config.yaml
n_mels: 64
hop_length: 160
activation: "gelu"
mlp_ratio: 3
head_dim: 32
qk_norm: false
optimizer: "normuon"
adamw_lr_other_params: 0.00079
grad_clip: 1.0
Rows from block 2, named by matrix and row number. Rows with one number belong to one attention dimension. Each number is 500 + 25 x the weight over its row's rms, rounded and kept within 0 to 999. All counts start at 0. Numbers have three digits each. After the name is the row's rms in percent of the matrix's.
# v: attention value (model.blocks.2.attn.v.weight, 256x256), inputs 172-255
# proj: attention output (model.blocks.2.attn.proj.weight, 256x256, transposed), outputs 172-255
v.136 096:479480460508454491516549447523515509483490462476545514495503522504527473507473516530535518540491508481473505505460490503494474458473516510502510540516472493491507495448496502487508525518487503489528497556487484524559514486524451539517489531539498517519
proj.136 098:498477525495478485487504507476477512496530516527441513485444509524483458497490449455476445504518475489492498554541499488464547481528494499473546460464527462504529530516496517535489512489525547512500498493534516526487510497504548463513493457495542493488
v.137 096:495484526479501497523490483471450507445502510474505507441525527478534491521487507532468505478474510534487495500480513496472505515456505473489542525516493535503510507521517488506492488541543482501490513500526500505511512510532526519493507511492466505450
proj.137 097:499526519469530520505531495538539494535515484519437503493471495495489491500476516450538516492507508498531455455522475485494491533481469536489489504496517499532463491500498497462512492528477508510540425496475481504493514502521499548497501527448528487559
v.138 099:467512464492524517547505470485453556499512506490509455497484492504521506515506461521488497516529506404499472485475484491535504501487488462505518511498510510499532505509454473517509499485539522474487538496528544504522520484494475521471455568494484470492
proj.138 103:508480510478516526457475477523517453512550449552437544494465499530466459509486468503513463512474477545511480480462496508460538490507509536538497480486469517497492530485465511528463471481453503527486522517495473489505472503513501457503490536474514464484
v.139 098:494528491526447454478452529511505479516505525531454480505511492490506510508501519522476540490506474509501484468541509518512509472473527498507473509539484507491507515510489523523538507495465500468493526479537476481482490489507514466491487468464484462469
proj.139 096:521485507500537511467507473516499521497470463489492495497507506515515457541486489514529510469497549474506485520497480472449513474524508495489473492496523493540491488505512495500498489482556509523506466540480500516506490478481544536517471518537502547520
v.140 104:464490503501508508468508500457492531461495528521476462505494498490509539499510480493483516459489495522474520491524433510480506501493507450508531518512503507466489563476508518493522497547527505503471514483491512452480499506465445549494490539510515469498
proj.140 102:505494485477498508527486502538516528504457455524468504471519528488526504534493520443514485519503528491490483506507484537500498516497495538512484494472552529548502452499489478527526495492504472527523492535493517489491513468536471502508484506526489487497
v.141 103:518525506463485514559480486462511575503511494477523502451458509493461521456491502455451539540496551487464511476488461489482505481495501507532470524511461508492504495504498542498505543544506491526524489502510484482491473502499498525487482479469430527459
proj.141 116:510488510507546477525523508512479506483495532504444497518522467488523504536510519463514491516455491506491494475539528505476522508456507525473523484515471490512486500482476491534466461537504477545470517511543490521516549512481524552506482485497492520558
v.142 105:453493479526486494497469521505522551483497502507499548478439500520511510516511486484531470500518471478477473525481485503486478516554518469517468464512538488498491528493536527497478532507468539506450526519521499525481496542486498513482469509499480493515
proj.142 111:524500478491526497538499500497498474516515490497488456499522513476489482501487485506495515503486539542484529537525537500523456520483490504458508481495468536499513526517477528507518501475510519430490517511520511472529448506513522472519520493498499528509
v.143 108:494505531513495463501494498537517539523561528476524507514495497494538506481491505493529491499500489489496490468490490490570495430496467541534506566487470528528485513510515454502516507532493525506522519481534492457532491503490485524442484495510448553514
proj.143 104:565503501555497490532513515480527508465478437482484530466476520474488509492539481473489535511471509527494503470503497518467498526501485510494496495487500496495517544474527509461448492541492473497484507531493501547503530499518470494498443523496489505459
v.144 100:488496506487510483466418513499488568499477512483540517498510534510493499499499485509446469527489488553504494530490484536446510510510469483463533530506456476494480485512541482493524471545504486479492532489497458491486523476491482482454504490528479516503
proj.144 099:467532511494469467492507504501527502551493466521457469513506493487525465509490509460535529470518514472493512451533458572495467545488453497536489497488523537519517503508468476492500501523482507492502511442503560478513511482477481527485478536490539536529
v.145 103:510494492498455509517494511533523493470505540528504525540494514497499493477502504464523472490476510543480549502524514498533494463477491519531520516476453516499457488523560459501542494469466457522535502502467496515544549487497469525503518493515500459465
proj.145 100:469515464508555503462512484484433504502503475431491510466519484497482543517518532482507512524495477506521478483507505512504573496488467459541482515525537482480502518492477531505445484527499496467474491507475531497482499503517477480520496471551479522523
v.146 103:499511536493521517539491491478533535464469458512524520474560498489468477505481465498498508501491474481522538500543456533457503516527477507478532479495485534533464510511528483559509501537495506455488496536548479515516561518498533514512533489530475508453
proj.146 103:517503503515494485492474482500507456520488494517455516494498488536511470484525511478515471507533500504489492455478523517517536571514533509479561511524539468492511492518530481480523440500517492516544499455466533501497506503481488500509502458502494546530
v.147 091:523502470472558497527511492498468513508460480499490517500529502526467517476488494475500513485497532502528496452512493497474485511491492456549522504515475425503472482484493518485489520500503462518524486473446513555521521528463493523549499500504472520521
proj.147 091:487507493519471497478472557503487488474530488514514497528487504487495467550494546505503529514525461494504488497482495493513509468502472491491474505499511527483521487499539549483521545498506456537502476506519511481509520501494500521473496478528486549485
v.148 102:474482462478468508471480473478477522511533545471500472519500491500464519530497535541520503505476497527494523491498507518515538478503520457457483474508526536487481482498484484485511528483448477475529510470515511499530498492533505469521526471478493468510
proj.148 102:468519508534458491515502470467492530499496468489542506467518520527515520492486513524501477537532467468527554457445493500522508459489512518485527521499497491526505492519495461516502507494521524539461484487456478497514522511505474531492495518546481505451
v.149 103:501484539465479518514523437523483549493526490507523504541572528483537457508477508510502500476524507522481483494485448473477535528506498476525520509486519526481504483533469485538483516525483487463499527512485508521498496499541485484449518546505508471510
proj.149 105:527511536498501469543498502483543478490499522510480451469471482495500487487497467455446493532526483453536468481487506559462483499511503517529533491520471474526493534483510502505494513519483491495486489488492487509499500508487529498565525485493459525473
v.150 106:474484500493475508512487516503496484488488501498443555456518526479527508508424484530486535475474471473498477519553482473466514478455512525496491478493523481495509521543474489519516459532540526485493501515504507547451481501545509471497523467513512484508
proj.150 107:510512480466505516459482464556509502484486510510508478485496498500525476500555549457506477499500526538509494480510481498480480573531475484491494503470494457478494484532494485484521518487510494492481496519457504461553491485499526497526472518473482536494
v.151 105:527489496488537556503492471518487513506520451523489490478487505502510490521492515561525474502416561494456536526481496456539495493508518468547460488454490541507493458505457507521474493478524498481526510520501475518442483461501518540497481513560501512499
proj.151 102:498473564478495455466490497509536482541520540512519523521525500492493505511514482501503479476541488564548486512506490535450487488492496471486540526498475553484463533534517515497530480531475516471470505497507484503547501551506506506489458504465520441508
v.152 104:512497516487444508532482501502507500501492517515537474574519498518475498508519480532532508496472528471507528449468508525492477523511540477518480473482451497531467510505475500496479521496480478496505532461468544502517497491496507506517529542506484532490
proj.152 107:491463464529484505549512506535508545476533472478499524451498512483529499485477482503504457492555446471525468500472523512480515457486506538488511476509528529525494495455512516517509482482496504542521494495510477510484467515475468559502477459492434509529
v.153 110:521530530458480500483518477461518479504531495494500499528486494501500524494507455481464504510472541495504534450525494511490519531520529480510523499488469508475498498480474491506505494493508518539481501480491509478488483471480467496528499467526471523469
proj.153 109:456461479504531517519458481539466552483491494529493529514493509489540450510477497493519494481489495469470473504526491514500492484470500550495497492560498537519494497463530478480488494513497504510507482519559455506497512520485521528461483551515502517515
v.154 097:502461510474547510511479416484489535490504480486514515477516505490522429493499528507467524453522493503495516497519522482505481528429497476506500512507506495511492522460520469541477480519492508500495476564531501497489469474449560554497517549465533526494
proj.154 098:504489487521522520438507549520569472483521525527495515433503502520452496493497510494507484514506516502516497489486497492523488507519491491492548503463504491494506462477504505490498518478469517520498500462522479503472525559519473489495557489481497480522
v.155 107:495485486522486443502479566551538542502495495484508509514442521513494528487480500485541452494513524499454484518515503468538502516503491499524460500466467485468492474504503544539527512484472484549516457520510512536506465482514524470516467498451537478506
proj.155 102:476530485478512505476500490469469477529502486494476483507551507526532523515508534508490522494527499531475506504505510504466461517572455494486484514559502448465525500480463576500547464534493492511498542485524484492502484501526456483492475540527539473543
v.156 101:530514476503512481518499519483477458510472510516479477539495517475518481496482512510462520480473458445493516470492483518498506501500511572520530493489530496471499472529472485523509502496499506489501495496508529444540469539522516513476552486492468510483
proj.156 108:541486503525514508505524464539485481476489475454554536474540491523482494510526499514483482505492489540540515521515511488535507488486491554512500490510510482479473508505547508512494554450516463537498507487449462526490528471490511529562485507527467494467
v.157 106:553522483548488556481564522493538471520507506503488526539485501505472471495504491493506491513529516476516487493465519481492537495541495531554489465479507452451471491494479514489452519507516538518532502480502499520479564486504525521534533459498468478530
proj.157 105:493496492501486503579497506492503487516526541454509487524494514512492508515477501506503537468481475487492529556490483475498483475437524471522466512541486513522537518493524502470548497470477473470503491469485474531527483481477479468490511505491512507494
v.158 097:512513472478481530477550533497502518517523498473495507514525487522471488503479497501514466492520493518508512529551524489513449542491446515515514487453523509508456479560465516467535471485503467525489476484497517472516501493503469473508563475489503498528
proj.158 096:447501503524483506496501504510483483529493506458488503517463530498515524452513538467504516503475494515509525486430461511456557493525501514536419500523520461518569500520492500482466505503449505489476503550495475509486466462475526458492477518521489469503
v.159 108:517464474464512501534494502589462526500517534519545474507512528498510511485493468509499425499500531480485463531501512541517503502454531491544489501528521498536456520488519476472474515482512521519516510511532459501492487511466516517516490490478476419559
proj.159 108:468538540523477504514492498464550500509520485469505520477522539484490508454504496475495532528539460507488491494517505490478489483501452536481498488513444506477501469507537542520502525489496450438509508501495536525503490498496527517494529530524491525483
v.160 099:467518506495451490531479514504530518492480527485464502435505505503512495502509506437486505507498493547496501474508465477456493512459514514485477485517523501509517528518513483528524528498490504501436477504481491465496505472525494539495500492493480474484
proj.160 098:528527502482515489497534514507509487505504526475560481524509485513440522483543543471474495518477503465507523522474541514540494490507470534493491484501461494449496477498514508481487490536454512461505509460508485534502495520473473498503533469498484497494
v.161 098:513529464486536529525518486501450509494478529510524513485492507508492500508483484490490503490494530495496505550500476472511488495547449522558485502468499474482535525491516518491484512446512560471506518553513492518501503527469453549491504474539506521531
proj.161 099:498499495502478525512525486482492484481487463487506531463483516493489495504509471509493511530499497502462499513479484481487522514467493485470494485527485540541486498526504493488517470498523506509524479485457523494475512489483537470519485523507472463415
v.162 095:517483485485460499468530485484477486503455538536526465496527488482468503495532482503496535503518508457538501482475482507509505503469509465460564516501531496466524497492503512474474509486473472538530533463489519480536528487508499531555518554497518474483
proj.162 102:482499486509515500479474521506528508548544503485502480495470527492483470510492485529475462519502473540480520503513517509470501509537461510536479521520441487491521485484503460529520522495495520459447506520488531486503454503467471482441487498465509532510
v.163 094:511496561547509419514482488506527492494498521505486483519487506482491492457521551505474506495502492498548494484522522478507495491455483516483485468518512474492467500518486526522488476501450474480509494501526510504468489464482528491502522460415506523507
proj.163 094:488529448460484559484494567519443503513537489512491500522538522483519507562494483512507471495484479468460512544528519493480496501501523459502487504521516512462563494496501484497469519487524519454476507480527468529529502541505528535500470515536524489493
v.164 093:510508483509507481505483515482538479491517485513480506496502467517513473516506452471476482480507487484511485505526495538457474493484486506461511458486506530492462515545521432498510499537503549501488454510526515505488506538485491505531510516527533511517
proj.164 102:460489518564499503488497495508459540483499526511456465502499491494481537460528511490553508549530469524523502506471536490527517521501504492480498503507517463486539508480520533480466518464513493517522543483472517507489501449490532506506475466437487532520
v.165 095:508503497537437501496473523512516512527486497470491516479420485516477524522487539496514519501518480476485527528488538503483500464513491519510450558476499453493506549465526516478515556498501490495485492454521500519497488533479454476526527524471492511521
proj.165 099:495536511465520513501536484474494502501468479554502480543506502500517479519493475518491499527499485516484542489482488518520505506521505510443513469467488515526521460469493509484506474502499515480501514551522501468469536495505539498506474466527510493474
v.166 101:523497520454515519544495474540520502513491505500516501509512516498525472480475513495459476486476522498515501467503549482489512498472494495523509550500455501521488506524520463546528502550509460499480500506510521461455507486495498510487563526488520453521
proj.166 103:492551474520464520503496527468496467506521520453473504493494490512473521515498530472546521491520474483495522511484489495500464529491497507489490499478507477513518525542486495498518488466501500461482550519477512520547506491536465474528500495485442520511
v.167 101:497484491531493511503539529534506511543507487517489475494530485511531523494498474517498451494486515473495473473463499504450488502527468480509511475479487478493509559556485466511511466470544488516468493473497543476474511473517498479521527546496505516472
proj.167 105:504503501508484504485486492456543462497497502483538525511484504465451488501471490443538501503555473514527505485546490517511488528479507492492539495492509516495467467505535503473469500492503537469478458518484492518499505539492483502528471477474554491529
v.168 102:473458538514477496485462503525485535521517480507530451515509494497502508504513513498541476517483516502493513484494532519512500461463521498518549531499463502504466511491490434476505537551495474500531502531431528520492501522477428489494479533510512522489
proj.168 108:497515491470514461493515495469508484469436516491507530508506485510472473526480506520481518501510530471497495476481470501498523583550484535451493473512520508482486529496542528518512500482478483459466465465517511482524506489471524489480498545488486524451
v.169 099:545523515481502521505529527505519468497523447477493455484496496518452536492528503462517501528474523489515553474476491541503493496519476542509523487476474533522529506473466495504480509488482498464470526432509511480511454482529486473492495501473454523528
proj.169 097:502455495544501475485481474475521494523486536500505513524491510481533463487533495542512503506510465498504476504488519479497534509520530457503509512520520450459474442501514507515480508525473501558578519543532537509507532521517494477529492524500505515467
v.170 108:488539546500491500486478518479442516482545503495496504504479513502474552474505521496472510506513523501520518478491523479517492492523529460498456516520484501479521539528500527460546502548525499503484514445492461528492503509488491489475452451486479522494
proj.170 105:530533465509418501534503475534515503503457523474529505488520532498524456513542507493473496509509491520499509480491464503492519471451515545505515540503489490519496494486516499516444485519480497531480510517492498502498488458534497531496507516506495509479
v.171 097:509504497530490520461512499521490483532513477490482505539541449475511484498544492494467542481479499546566525469502552470477505500510491538477536513462494505463525505544513470474483514508498518521504483503467512491474473515483513532479542498497512540502
proj.171 101:479505462466498486492512466489526557466487467468504527472504563502502531492473509507540487508488536495473488496458460521545497464530449488477522492508495517499499532514525482513545500473483456450505519458495557511536474483539490483520489499494484491508
v.172 096:469536500490515506499515513473507544531487516482489510568511507497518487471533490496512475457521498496450493493475532513491483536554477509526540494478521530456497499476521521535493502494483528498467485512495478498488485513508471486500539519514510507508
proj.172 098:502488468532510518490485500524492452465494473487514473497497519485481504495466497483537542518495482501528531475475481465507499512527506461467493486488496493520517500547493504504520564483519503544537520489455504488497525547490479528491485503524511494497
v.173 094:524478476492502494444452530529418510536496476506489510519525514498516487514486510490512532494502508497522520509473471510492484426462521504447543518450525511507545504502454467544536524499517526453500498513510459491509476503506478472494545524537528488504
proj.173 103:517509507503495447551499478538539510476518540508492485522513510485510529484489548511501510487469498465522484517531515452507486543508459503546519482510432476533496499481492510470492540550506477485510497463517490491473539529505534512518438463494468481517
v.174 088:516476521501502479477528489535465475508486503476500474581502491492502547515537469474546501461525528549497520495479463511501466492464443458486530518472488518519501479527488487506475536501531485474535499488473536546548532511517493452501480528510473498494
proj.174 098:500488488449533475511480480479491516459516482512526536501512489514518500451540486536494507521487480538509498463521518476498518548509543518468467479510473436539513503518500479513519477479451502487493470452566474472501487536503521495516550523470555486444
v.175 095:505491493534483552493529494553473473486532479496493504504513491507498495516486536520538479493514480495522508543503492449517499492488516475479475526447537498519527523543443520489509510470464495484522510503504494498453511452504476456509468468530537469529
proj.175 094:510513523481537494535463497483485526567479505521501488517480531437552482463485485496468475511492572464502464466478536502499487481462492481502504453536462482527510513478529436505526514508563527517479478496483502477551478506488551533494549551489492487501
v.176 098:478515469487516559509517488508523517516498438481471522483519504501520523507483515490518492518466484505470557508513517484540499481520452570481506513501482556529475519500543495477527534489491478519512457524438417483494510481490514554479517509543499478512
proj.176 098:459480509509479445522495508507526509503523550502512498538494506481492489502453503546482538467515454548528498476482453504497479486471525468511493512480493489513518488516507498489529506488461496516534539524504519466488480516512462509480503498464528571512
v.177 092:535454512531533475533564485549489481481493486511538514471504505490519477511509465506473498500533499531459479489513460513516498496527521490500482466512560457496535529470496517480513493507491558476459519518515465450471480531566489535497488547526527497474
proj.177 099:490518508470490534463476495436484519478551475514490473499510490507517523471502482472505522502479499479532518461513489492480498517528471517536507519485527546497506472530541497504443498518486460504502472504500484531510508517466534495515453487518492476505
v.178 096:501487480533510556524484512532495538520492527512521518528522530471510464502494477518494484504501521519463471537519500476563499471484527513519464483537533500522511474484503495515476532443503469495491529551517534459493441513477499529512463537478493453538
proj.178 101:462529522450492479519488446515463477490507430549480527482438513490479510483535502474502486492499515453516504481492504514461517519482531515498493494482506515524471503547450510503517465524531535479505488486499507543512521489477520477477507513496538496457
v.179 095:459485500499493487519457471490412474491450489475511513536537521479577510521508525543520501464489492494486485538497514526474489552454502491501481496489531475482511505461499520500499482514540486482498500514495510493514494533508509513451526459489534479522
proj.179 103:585521506528463476457530535549531471506504501534506465472477500500515497504463524474498458504524537439524476489481511516504528504490465528489489495540494532504477537490526482505494482522501504500453474466540509520487486507464440472495515479524509455501
v.180 096:501535532553528491508480461502508526487509460505526532492506493517511501507508495466509524481482502476501507471460503526520489494509488475473477499500501498538503506464452474518475516527529496464520498549518519465510444502492541564491440506497496538493
proj.180 093:493473467447471473512473472459450511516488510482518512495456494473538486509483545514501516499528456496484496496540510531441511509461525492513529510565468523513479508465528520510495463506476473521485530510480467517521494517492491528518494486503499510486
v.181 103:489481479503557520449505551494494541526530509452495508518480509518479535468485518502492497483448541540502474516516506490488495506492520491526467496492484479470486504504489507486459510456516464492466521488482501509461487473487514472507524493512555551477
proj.181 110:533508546487482523538531496524453468465507499513480484497506522477481458488517489494462503526514497494498507565511542432505509490501532500486522476505520465540488461492488499508486495537485535485552486529535483501490502494544494468509475498494474491512
v.182 097:555524544442523484547487546506507508500509468463524521502527498481496467515498451518501477500498543528422529489487440515516481472553526504525508505496496542518493461534485459485487498501480513510493499493531495515523486502542511530487505501498501470456
proj.182 101:489453504526504530514472467483507502492488536495510508537518512515534488521469507530493538522480440507544445510490530451468518514466492508501498484491484484484516476512465499518504519523510487521498509468496512515513499540522464473567522481458505527495
v.183 096:525496537471519472499478518532517459481537535517516529503493485511497482455486500472496524527510502453567463487495529531517479496440512560544520510515464463520515528514489496468467509479514508542484516491462510484521474484496456551488512491473512541560
proj.183 098:488499510495471489456537509515454515570479451513490445528481503514526516519534510520503485481524498524480503471505479471545524548517459443504469485501515511470511519522469521529486479487493467523499461471484520509531486490506481470509452514479481480495
v.184 092:509484508473523521497520519524492534519506498461510487529559484500481467554514475490516509483519512514508530491471469526492528486508487510459492500475469482514537474474514481503456457464488470538505500495478513484485501490486535528480471489509499534519
proj.184 089:478495480468501469498460465502479487489511469464487499490467493503540482474526505494487500539537518513508442453483462527455515514509521530530515500533558575510493479500456515522494492519452557481533502475482533497487462501514528502495513517500441495480
v.185 100:458477500464514485485459483506496566504464514534515526516469500510507480468529459505520489502478514533489525478513503536525507479486524401513500488525468521539493503508523492509510542479472508533489463537464456462510530500483511536527481522556473521509
proj.185 103:532562455524508524487515500506490420469471454484512509464502503492480518481494576481485533458497492494517495529491482466455474527483476511506502542489491468498495494469469468472494483486496513484519516474532573504500466476471493471499514473480555520479
v.186 100:469475527490517468522461518517472503521473526531489512507524516514518509520481506568523510479490465560510507483463480515480506462498538514462485506514521541529464486523485525505511514510503485491455507465523514524495511515509455491460505526497478472499
proj.186 103:481524484478495502497533485534492474486512507501500470477489472525470484465523515475469453515534473468535503481523530517497510551478469449513536490506500463484502498505503460497490504507470498502501487495433519481489504504531510539556515499513518513520
v.187 093:516522497506539506509530567503496483510497544489448475464464461523544486506511468514514506494484513472454512498489494483552532500539518509519490486484523473482533456534498512507548523485512559583486539499522520500532449479494512497514535475483486482478
proj.187 102:510453533482483489513495458473490482479558500457514537562538509508461536477500492453524524526447505509537482488514508449475507463461540496513494476484483496494528466511458549473478523520490451495510524491441504517514504539518488489472480515521510482517
v.188 092:495490474480456529515554526542522518521520470478493460486460491503503488510511476550487484501511503518522470526512508491480527522504504500494494479449533481548496464502502457507542495532455510525521527511507495498531475465483504514522515489498537490486
proj.188 097:488492494486517471486477470495479451468494537514484505540486526485518496482493486458467539485469531470493477522493524501539507454472502520510516507535516510468539518484501512536501500439532501492520467498518487487487491493486509524489468462512475467535
v.189 097:473490519509504512488516512528504507491521499477476474506534454528453484536487535468541465507511495518522560524511543483509461477485496474478500494505519493502508485514473474505512496525467477469510494519468473516491521477498479474541464486501530478535
proj.189 100:507527488533536510528496509519452492479504506496532486461504487539513553502466474546478492482481539511471464477476505531484521490489467471495460523515486521521538507526527511504509490461505500510466503482511477530511486484481547523461490555500502466471
v.190 103:445478505530459486563530502527509503509478497471592510534503509504541484502497526467537484535529479532505469512480525512487471472506509508465535501492482506499488501475495474493521522562457486482485525530546521503476545518547459464495516507527504497531
proj.190 105:525516472486543522450526503497514505501505492551480506480489509496463488486493496554503487472479542450529497475514471468519503540527469500533481473497513480499480488508535500499447516455524524504523470443486449511516494515450558534491509505488529455503
v.191 100:522486456491531480488473491486544530486450499507510490505505515507490518482506482564537504507471498499491500515466511503523431536544474470510456502479484482524493503532501551490482497496499498503511554477501514468530549510498485545465519479494509510531
proj.191 104:483513529528492539456483535532489492494488542500537476503527513483506490499505500517476500464507530498473512498532497471497537526474533476510499485568550516473465457519503458480526503468455522511504475510463481496488492482469469471505480523526516499458
v.192 093:499505468533515482519494481479502511548447477484505522468491483490497464515535494488493530515520515509451494531488488465539536513519503488537499492490493534499507528503472541453479438511474518541530509471524472508481540492521553469499554541477503513491
proj.192 096:537481496462481540493485524495496492436501490492517550493499505534534521514473481534507479514505451485481480489463465502484527522501461521494493489455474448516508485508537474516508537523491461465512484503501507500527460526509497530528483480522518443528
v.193 094:468524509532454455493509492495464508525496482520494517512520464528533497520535462468486479521533502497478485483513533524488518479474508491463502488483504510484473512504531493480503495489477510512497507489427498480517468535471499503457508525470532544543
proj.193 098:531464480428539486525528515504535486526511524558491461494446525520525504495515505474516556493474502523477491505503471455480505507527537485526511483519508467495483505500485538531443454500541481505512464514529494495507526508524506473500507491502505482544
v.194 085:535491503483480477467476469478506498505434527482498467521481465521502527518507501502474491529500496460503522506522517489539492517496512491475509524518488484522535514514499474494532531462492500514457501500505505468500487468502470461547535537509525468491
proj.194 085:490499468485491479496481502548520491495530479542475520518497515476510486497505520529518479506477494526502471510460533464487527511516520527514502512498558468468504499520502489503494500550506478498502499515521450505517484530552493550433443491502455486485
v.195 091:497509483484479503509477450521480453527485545485484523459480504517490486490482547478481482492553520494468520482491508551489532497493469501479467522522473509479547512489517479457528501477507552460500521486506476521471494521484477554527462490440499460518
proj.195 099:472505486508453473456548537485514511500523503450527493520481497489509486490506511499517528457464519506562495530503493456486506551532539517514540555518498578462502487513443523526480512504493490514524479504527491510530514506512499532495512470495537487481
v.196 085:513518530541513526504468507517528514504514519480509491523514489490494486503527510478490502473482500492466505514478537478518496525515522491480507533495458519440460484538508501478466485528529538474488502520510499466475459501534468490477503488535544495499
proj.196 094:501478514462485477486495518494452474497520503492501496461466494511524487511449502532508532501470483469507509497506485536493488494480485536516481502515535471510537551447536509499484523474555504567547491475516504513468511472510523498487494553503488478503
v.197 079:520473545467488503496512499486493504492513514463482501485494505526483505469503517472521459511548478523470523467468531481460490497497473467505471564539526476522536470502503499451513505472498528437454471524512511476497537519556496557516517493524516475487
proj.197 093:465501508504509475486471484488527526498513516507507445504543487521500461504509423535432554518472501512502459478538492536525500522515494530470527460482487484524502507477502444524497493489530466511515541490448495572511495486498468488523453514491463495562
v.198 098:526517464498511511484521473526519504481511510523506516519503503474506512521473508504503493521509536483478470476503468490494487474463511510519495519508479492466499526449503488478512537461476541476500515495512536512481541464468551529514496525483539491437
proj.198 100:490472500496496489504491470471498496486522457494526460505499514480535476479518496483511503489509521496492493486504537504510506503522528474507472511499522484531492491474525445499485548510483461515500465464474485505527470498466508493530477475476478476498
v.199 099:485490524530523521508489517553519476465543486516471477461532508497524496538483514517534516514488509493483494462503486525524461461523540502541538468510527523524474514506477474490490496469493483449521499461461547502485532492482479491553534498524506496516
proj.199 098:492524483473524506481507459481500499487513488470496518540493546493491470486467539499533481492499503494531548512533497488516526507457447488500511530511481516492529484443502498494489490512481529557469520544549488442490478472483482496467486524484510521488
v.200 096:549480544517511516481506523530487452502515484454539512530474464515479507537472499479476524467490493484492529484490508499488486541472500447532515506494497527481502460491486558521517502487523490486461499456461536500479529514503488540502504474471504479480
proj.200 095:476496553462459497495464500536525559521510476570502481464523506488442517470533486541489463512487542498568481484487491505466500500501471487499497510500477480488544521509500507469466523494548496538504466494498479505469488510516499465471533500539467474519
v.201 089:496532497528480479535464487497510507522499477498475489490525489535482511511547505506507506488476513472478513490482536458510510474505507546467494516485485517499494507514524513453492464495501493515525545493521543492469494514486506482484480477472514491521
proj.201 100:474472486490533485533530480501474505489499497512491501483519530499492522479494458543506490532471481499498530500502479538527527517511509480546543466479576493478491488515481437562536487485550510532532540526500460515483491529511501485479553535520493500532
v.202 102:488519537450512466516468487499471461490473498470473523543518503491528500494507553481496455504531519496508505489536491489499516518517451498494492519504494496511507524521476492472470513489488525463517510473467506523502494482509507540439470537526518455483
proj.202 107:513451532471452492428506524490495479539555516530518459481488473502494455495536483491522518527507526520494502493518501502494484489528481510534507526472521507488466476451511541516457494507496507485507506536498499492516496501493490470531465518556502476490
v.203 097:496486490459488450508449427511484477515532550476547487486468521499518498490487523470521485519529530499419522460450484491495500494524514522503497466509482469489496471474458498477515497458491524494523512485502506500510469479515474506508555551494518501531
proj.203 095:484511506521520500536536537429519515473532487455485461529523516475506514513494519458489529495485495491528509524484480484526500495490505484542502485510528505498518519522520504527485504545473479459515463490514482500479546517511503543522507468509495533469
v.204 091:544507477460477546442505534468506477510516529475499517467498491496485501491533497485489481503459512505528535522487484503503525529514491515483458540540494554509472471544511504506521469497488506480468527521493493481523477523449530510467516495504489455493
proj.204 096:473508488536484477524545495526509517544496459509537515511500522489489481495512492531501544441477490526509513506529553470500481518462506535476499463485477486497510516454522529493506501483550535494500466456532492528488513496497509472499525494488522507508
v.205 086:516514468474491488500496506511482480485498519564512551500460515479494447525517491539461475498445550481474508488506461499523476520526535501481492489514490532515481514506471480549504500513542477517501514499491522467464484468493484479494497517491513534516
proj.205 089:501520531458549485493501475488481521465516532486476532495505488544497518476502530485509497537546500510486489474542521515498515507500491496511494474499534467491519510498517548526498462466517487520480509511512473483495475467512479502474460556531492462506
v.206 100:508480486480496498505496507493504466459468485487468502544544500506499483506534490464490527499499523489455506491532493484527560486503505476507524533450515521527539520480527499457493492488521518475558510496513478468440533467500509565485478529545498504521
proj.206 096:511465506465512512498506505500500536524511463559533490518456510496510533511471531488485486538500466520512468563502474540528509520506470441481516502485511450489432487500502547542438513511516484523464468506464491455500481527502488483504509511509476516468
v.207 091:505546554498504536506547516534493496477489486498498521526510469524480487564499505483463502495521475494472499502519452548504556517494512503496532498505459502488479503465528570512507520443521505473508476503475509514495511545478474492506460498486499535495
proj.207 085:469476484485436462457500487519481517496508469523530452464489490471461518447506490508478505517469531508493501491514498472488490485516469491493551511509533473516527506532480517500492534525529532492537498476512491520465479517472522487471527474496500512524
v.208 091:485496483531519469508540468485524506496505565523476557438478496508487518518495473505500469500525493495500481477475503481555505474516524474490516475500515547495478517507497501524501499472503505491476493485493519552494465492474520491482537467428542491502
proj.208 099:505491494465512490515512498512504497453506487461464514505539545532508534469518505498500533494481492492524477466511497527454470485515517545474523472542494504516496481479540518518487491576506491513507467514496510494482509526494476498490526483524483506461
v.209 099:493519507475503557507521474503439475484489505531520512494503509535467504514474494502515472482497484493505534483490462509466505520498474490456511456476521520498494447478534562477455524483489480519489499438513490508498492480535540568491509508486479503491
proj.209 103:475468484479494528473545528516499573487498524538448480517480497522473486515468493484507470483468502512496457527530478509488486500528466506539463485526509502555518508498516514526497482533488477484506493502515541480509471505452498482517504502508511483488
v.210 106:500530505548518489485525501472534494502436511470497528477456501483531472540498467503527474516518504475485505517504520455488501472446478546499521504493492540505459517472515491528484542487510496503512513504458456518556524525503564435482514504480501482539
proj.210 103:526505468495445521490499506511480486469483496483525474487542501535497566474536499487480515544531479489487497505492495518507513539560478490522452472511490509483514514567465501491495481517431497519475472490524500500480504507503514488553503435527528475510
v.211 091:518490503487457545488472492526494525440525521493484551504491501510502533504521474499487510482526516476455516481522471476502471491541475466451510438521503523505477537486494488515528536499489510475481503508533461458493485521472525458502459532500486506572
proj.211 091:497451496511540476514449471499487482483489480499519472457524530506487470476506507459497471531512533520528499510512546476546506485495506524537506519538518489461534460490490479463467507532503506498505480510528510481504504520524501532506513511527507503453
v.212 097:507478526507468515488520541502532499508522483528440516532462483525498543507496475471471506495474524521474512508513504467486531503505507470492516527462494490496445493507491514496539484468485545487526495516537501507503503502481473539482498509508486528511
proj.212 101:485542470491509501527521492529492515517498517483525458488520518496508476509500492522510489503502500509471505489502516531508522474468515518486548446510483482476518461541467491539493513460508463481483507488482472500464521529479534464509506523476489543536